config.yaml
model: "contrastive audio-text model"
dataset: "Morse code for random letters and digits, with fading, noise and interfering tones"
train_examples: 26041
noise_aug: 0.01
n_mels: 80
hop_length: 160
input: "log_mel"
spec_augment: true
win_length: 512
tokenizer: "word"
vocab_size: 40
loss: "softmax"
embed_dim: 256
encoder_arch: "wavenet"
encoder_norm: "groupnorm"
encoder_weight_standardization: false
encoder_depths: [14]
encoder_kernel_size: 3
encoder_stem: "single"
encoder_widths: [320]
text_encoder_causal: false
text_encoder_width: 256
text_encoder_layers: 6
text_encoder_norm: "layernorm"
text_encoder_norm_position: "pre"
text_encoder_activation: "gelu"
text_encoder_mlp_ratio: 6
text_encoder_head_dim: 64
text_encoder_fused_qkv: true
text_encoder_bias: "all"
text_encoder_qk_norm: false
text_encoder_parallel_block: false
text_encoder_inner_norm: false
text_encoder_positions: "learned"
init: "orthogonal"
residual_init: "none"
optimizer: "adamw"
learning_rate: 0.0014
beta1: 0.95
beta2: 0.95
eps: 1e-08
max_steps: 21700
batch_size: 128
epochs: 106.7
lr_schedule: "cosine_restarts"
final_lr_fraction: 0.01
warmup_steps: 2170
weight_decay: 0.2
Rows from block 9 of the audio encoder of a small contrastive audio-text model, named by matrix and row number. Rows with one number belong to one channel. Each number is 50 + 12 x the weight over its row's rms, rounded and kept within 0 to 99. All counts start at 0. After the name is the row's rms in percent of the matrix's.
After each channel's rows are labels from the 100 clips, of 14976, where the channel reaches its largest size: "strongest on" is what is common among them. Only what is clearly more common there than usual is listed. The data: Morse code for random letters and digits, with fading, noise and interfering tones.
# filt: filter width-3 conv, dilation 16 (encoder.blocks.9.filt.weight, 320x320x3, each kernel summed), inputs 214-319
# gate: gate width-3 conv, dilation 16 (encoder.blocks.9.gate.weight, 320x320x3, each kernel summed), inputs 214-319
# out: residual pointwise conv (encoder.blocks.9.out.weight, 320x320x1, transposed), outputs 214-319

filt.308 108:45 52 39 55 50 34 51 49 57 55 51 40 50 29 41 40 39 41 56 66 63 43 40 45 62 45 47 41 44 52 42 37 42 41 68 48 42 52 53 61 35 35 36 36 35 23 64 49 40 65 58 39 46 52 40 57 64 34 59 42 43 49 52 54 46 49 65 70 46 52 40 60 45 45 37 37 46 38 54 60 48 41 51 26 52 48 60 70 56 56 49 68 41 47 79 80 58 68 58 60 61 50 50 51 49 51
gate.308 107:51 51 71 27 43 80 56 34 20 51 69 25 60 58 53 36 29 55 31 43 57 66 63 48 42 40 31 56 48 38 63 53 55 64 43 58 77 44 57 38 51 44 61 51 59 57 31 38 47 34 26 48 58 47 54 50 49 49 36 28 64 47 37 46 46 47 46 50 80 50 71 52 47 41 54 65 75 36 44 70 59 48 37 67 43 53 52 42 61 52 52 61 43 58 49 58 55 46 32 67 33 49 35 68 48 57
out.308 102:38 48 36 56 57 27 54 81 74 65 63 52 54 62 56 91 62 52 67 54 67 42 35 61 49 51 60 53 42 43 45 37 36 42 52 48 46 46 50 34 53 59 35 68 68 58 63 58 56 44 42 64 67 40 54 55 52 89 48 58 46 43 51 63 69 91 45 77 55 51 45 49 36 47 36 59 34 47 49 53 46 35 43 46 35 50 47 29 69 53 57 42 37 63 36 30 46 31 57 33 80 37 36 38 40 54
strongest on: speed: slow; reverberation

filt.301 079:30 51 47 49 54 48 54 59 54 68 52 52 61 57 60 61 66 65 51 65 39 53 34 58 38 56 49 42 45 45 44 44 39 34 38 46 42 46 43 64 30 56 54 52 60 55 63 64 53 61 55 61 59 43 71 55 58 69 62 71 54 43 61 59 53 57 64 53 48 54 56 44 67 70 69 40 54 71 62 37 60 71 77 46 55 66 48 79 46 64 61 49 73 68 73 55 57 61 90 71 56 47 65 51 46 70
gate.301 102:57 36 51 36 73 55 44 48 38 58 43 63 59 62 48 50 52 43 43 34 33 62 75 53 74 49 52 52 50 52 56 52 36 41 52 61 53 66 50 40 41 41 40 32 45 60 56 63 85 59 53 48 66 55 60 36 52 60 53 82 66 57 73 53 68 77 54 42 65 60 57 42 40 47 69 78 47 55 50 60 53 59 44 68 49 53 53 35 45 57 42 33 58 66 24 24 64 46 29 45 56 53 43 50 60 53
out.301 098:45 37 54 61 50 35 66 61 67 38 44 47 45 64 67 35 60 59 69 61 71 52 53 72 73 37 47 54 85 42 49 54 39 55 70 38 48 50 56 30 37 62 53 36 19 49 69 38 49 53 55 40 49 30 43 30 56 43 69 64 27 63 53 45 61 55 56 22 28 45 50 61 33 41 30 62 36 48 30 56 42 62 57 31 57 57 15 32 44 62 30 41 50 54 66 54 47 38 49 34 44 50 67 55 54 54
strongest on: speed: medium

filt.33 086:42 58 53 55 53 46 67 57 36 58 48 73 56 46 49 62 41 51 68 55 44 44 54 33 57 38 38 63 31 36 44 33 50 37 41 43 53 58 57 42 46 52 46 54 60 56 63 52 55 56 70 57 58 45 73 54 47 73 67 57 67 57 76 51 76 61 39 40 43 44 42 50 46 35 63 66 25 51 43 59 54 49 39 69 35 42 27 30 34 39 45 26 41 44 44 20 24 38 40 27 40 40 41 44 44 45
gate.33 113:52 48 52 39 55 67 43 34 26 35 34 51 59 58 48 53 33 48 37 64 46 73 48 63 38 19 21 33 25 26 64 52 52 56 45 50 71 38 36 47 46 30 55 54 63 60 44 56 49 34 28 49 45 52 50 29 60 53 47 38 67 29 45 54 38 39 51 57 75 58 63 35 43 19 50 68 47 48 57 58 36 60 65 57 33 63 54 53 59 63 43 54 32 51 29 46 57 49 42 49 35 53 36 49 45 43
out.33 091:44 36 36 55 42 26 61 50 31 54 70 47 51 67 45 44 55 58 49 54 50 42 37 39 40 56 67 67 63 62 80 49 62 90 66 53 66 59 74 65 40 52 54 36 65 76 45 46 51 46 41 61 50 28 51 48 62 34 44 62 20 56 66 41 53 60 35 51 27 48 40 33 46 39 45 56 33 57 51 54 42 56 32 43 28 22 35 30 36 36 56 51 48 51 39 48 48 55 36 37 44 36 45 57 45 41
strongest on: speed: slow; reverberation

filt.153 097:59 35 36 38 37 38 54 25 30 38 29 35 29 36 35 38 33 53 41 37 50 60 48 26 24 36 48 39 48 37 41 39 45 54 43 53 68 28 62 31 50 34 58 50 49 51 73 59 51 41 67 59 62 59 45 69 59 43 54 46 66 46 48 64 63 66 41 57 55 56 48 42 36 37 42 57 42 32 44 71 42 50 37 39 47 41 50 52 64 62 38 72 39 36 48 67 63 69 27 56 65 50 73 61 72 42
gate.153 110:42 55 43 32 48 66 71 38 44 62 55 49 76 72 67 55 53 78 33 64 53 73 74 64 64 55 49 49 58 36 56 57 45 54 45 63 70 66 65 46 34 48 54 53 76 54 32 46 47 39 27 45 43 30 49 51 25 49 32 38 68 58 39 48 46 46 53 46 80 40 58 36 53 43 65 47 50 56 36 48 51 48 46 50 39 39 52 48 47 49 41 51 48 45 56 57 53 50 56 54 37 33 25 54 40 57
out.153 117:48 39 47 57 41 43 51 51 55 53 48 52 47 42 57 49 61 52 47 52 64 52 53 57 48 34 58 61 70 66 69 61 39 64 71 58 52 50 57 83 38 67 45 54 53 68 62 49 35 49 47 67 44 06 42 26 48 36 31 46 26 38 36 39 28 53 41 48 47 42 44 30 33 29 31 54 41 49 34 33 53 43 59 28 35 41 39 39 54 38 49 47 60 51 47 48 56 36 65 52 57 54 61 43 57 65
strongest on: speed: slow

filt.209 097:54 41 57 54 43 41 43 69 46 44 41 73 39 50 59 53 65 35 43 38 38 59 45 64 57 51 43 38 41 42 73 38 62 68 40 19 60 43 46 39 84 50 65 43 43 67 47 60 45 61 45 61 49 59 37 34 46 56 43 52 43 68 60 17 51 63 55 50 51 60 32 47 59 46 38 62 38 49 73 68 42 75 39 49 34 32 50 49 57 44 63 49 46 43 22 41 49 56 42 46 63 51 65 57 59 34
gate.209 093:57 72 52 45 54 63 51 37 43 47 46 47 42 55 46 33 49 44 35 36 41 61 55 39 56 41 45 45 59 67 50 38 39 49 36 60 53 49 55 53 22 37 46 22 46 33 51 43 75 50 47 50 68 49 66 51 49 61 50 66 61 46 38 61 50 39 55 50 65 53 54 52 56 49 80 59 59 70 57 50 63 53 60 55 56 56 46 55 54 55 56 51 75 54 53 49 49 62 60 57 42 56 44 49 56 68
out.209 110:55 45 59 38 42 58 57 47 61 53 55 49 62 43 56 46 59 50 61 58 56 51 61 46 54 63 39 48 62 23 36 55 48 59 65 67 37 44 56 21 47 60 61 29 43 50 67 56 36 47 67 57 51 59 56 57 74 40 61 39 74 40 40 62 42 45 37 42 57 54 68 59 55 68 38 62 61 49 36 50 51 47 62 52 70 62 49 73 29 59 08 77 51 31 54 55 50 29 49 54 34 33 46 62 44 44
strongest on: speed: slow

filt.68 095:59 47 76 61 56 62 46 49 48 52 58 33 43 53 50 47 41 29 58 44 70 36 58 22 56 59 38 57 60 55 43 42 49 45 51 36 47 39 44 45 55 53 45 41 31 52 57 36 60 48 60 34 60 50 58 50 66 44 61 59 42 54 41 58 72 61 27 43 33 44 69 73 44 59 33 65 67 25 54 75 55 35 34 67 50 66 57 31 63 55 43 48 53 62 41 37 60 47 12 41 55 57 58 74 61 48
gate.68 110:52 46 47 39 36 67 82 44 44 52 41 49 69 75 49 55 44 70 51 61 41 63 61 58 41 46 37 45 30 33 35 69 44 58 34 51 54 49 51 32 33 37 40 63 46 25 47 59 54 56 48 71 67 55 67 59 35 62 54 59 70 73 45 40 45 52 43 55 64 45 57 35 42 41 65 47 47 61 45 35 61 57 43 55 38 54 76 69 48 69 49 55 60 64 79 87 50 59 77 73 53 49 50 57 55 65
out.68 100:35 44 40 51 47 41 62 65 55 66 79 54 75 61 71 65 56 61 53 63 67 63 47 51 36 53 56 44 44 57 69 46 53 83 43 54 61 53 58 48 65 58 76 58 62 57 51 53 43 54 22 60 62 50 42 46 35 64 45 63 65 54 42 43 44 38 36 64 77 38 33 22 27 34 47 33 35 55 36 42 48 52 38 29 24 42 35 45 28 46 53 45 75 56 49 45 47 63 63 33 58 30 50 46 43 58
strongest on: speed: slow

filt.311 100:36 29 48 53 39 54 65 42 57 52 51 62 53 41 62 46 53 62 37 62 53 50 54 63 62 49 37 51 53 42 33 50 37 46 52 53 55 37 42 34 56 59 72 46 40 62 75 24 34 26 32 35 64 67 57 56 40 42 55 39 70 43 42 48 39 52 66 25 57 54 49 68 48 56 44 49 62 39 31 66 65 30 48 48 60 53 35 61 56 46 41 63 77 37 60 68 46 26 56 75 45 47 66 54 50 55
gate.311 092:50 63 58 46 40 63 50 31 41 44 38 43 39 65 50 39 39 55 31 39 40 65 54 40 49 49 37 19 34 40 37 39 47 45 53 56 41 40 55 41 29 46 28 40 50 26 63 53 43 48 59 68 75 66 61 67 37 53 60 60 79 55 36 59 54 47 41 54 72 48 63 42 65 39 82 49 53 57 56 47 49 55 55 58 46 59 59 80 33 59 43 49 56 49 67 57 49 49 66 69 45 43 42 36 52 41
out.311 112:47 49 53 40 36 48 58 52 44 63 48 63 48 45 60 44 54 52 37 50 46 71 57 38 55 51 58 75 58 60 46 69 71 62 62 67 62 59 64 65 51 34 27 56 60 66 59 69 46 59 50 66 68 57 42 51 48 57 58 40 43 60 71 34 48 56 56 51 51 49 43 45 69 42 60 58 53 44 67 45 45 21 52 65 54 35 50 59 64 39 52 39 29 63 55 56 68 51 50 65 49 56 49 38 62 62
strongest on: speed: slow

filt.58 091:49 61 55 57 29 77 60 31 51 61 54 48 46 62 41 36 61 76 40 44 50 61 54 53 29 27 48 58 67 43 31 67 31 55 49 64 49 33 49 53 22 64 55 66 62 53 62 39 42 43 44 53 56 33 67 55 56 51 42 33 53 47 38 69 44 44 44 32 31 56 55 47 54 43 47 46 63 52 31 27 61 43 53 48 27 37 31 53 54 53 45 56 59 50 59 54 47 44 69 58 37 52 49 50 37 68
gate.58 097:45 57 50 42 39 69 40 37 20 39 23 47 46 50 52 41 42 61 32 44 23 66 51 33 39 37 28 23 33 32 41 50 53 40 20 58 49 37 37 32 29 42 45 64 60 68 55 55 58 50 51 60 63 54 64 55 55 47 68 57 79 57 44 68 55 60 47 45 76 46 73 33 64 43 59 63 56 65 54 45 37 58 55 73 30 59 46 38 43 47 37 37 34 47 31 41 42 39 39 43 24 38 36 36 52 50
out.58 076:42 57 41 55 64 48 43 62 45 61 62 59 47 54 50 37 49 58 31 51 53 59 50 53 51 48 53 59 51 58 55 46 55 47 49 43 76 55 51 63 53 37 40 49 63 48 59 69 51 62 56 61 54 49 67 81 57 79 55 67 33 70 88 62 61 67 73 62 50 56 57 73 77 55 72 50 65 54 70 62 61 46 49 81 57 41 47 35 63 27 68 33 54 66 47 40 63 54 33 40 65 80 57 38 60 55
strongest on: speed: slow; reverberation

filt.274 101:23 42 41 49 51 38 53 54 65 76 41 61 57 49 78 62 71 73 37 71 42 62 54 43 62 64 50 40 65 42 33 54 65 34 42 49 39 51 41 60 50 68 44 47 53 62 58 65 30 66 67 43 68 49 55 60 57 42 62 48 65 48 50 66 37 40 50 49 56 46 55 50 80 61 58 34 62 53 60 50 59 49 84 60 47 44 44 78 43 40 47 52 71 56 65 55 61 46 62 72 52 45 60 44 62 63
gate.274 116:54 43 51 42 52 57 51 41 18 44 45 42 43 56 52 41 39 44 32 42 60 52 44 46 48 32 43 58 52 25 62 34 42 44 48 43 67 55 54 46 65 61 66 44 64 75 50 48 54 42 41 36 40 46 55 40 48 51 51 45 57 54 69 55 74 75 48 29 52 51 45 54 36 37 35 64 35 36 41 72 45 42 41 54 45 37 36 02 65 38 57 43 38 49 19 28 59 40 14 27 42 43 41 63 53 41
out.274 104:47 43 42 60 69 41 59 46 44 35 48 35 39 57 45 36 48 47 65 59 63 42 38 71 55 29 35 57 80 33 53 55 26 59 56 36 44 54 37 38 58 60 50 53 40 52 59 30 55 57 43 47 37 54 40 37 43 62 60 40 54 51 37 42 47 40 58 42 49 36 40 42 37 29 20 38 39 61 16 51 54 65 49 14 40 47 46 38 53 69 53 67 66 62 77 63 45 52 73 61 47 50 73 66 41 65
strongest on: speed: medium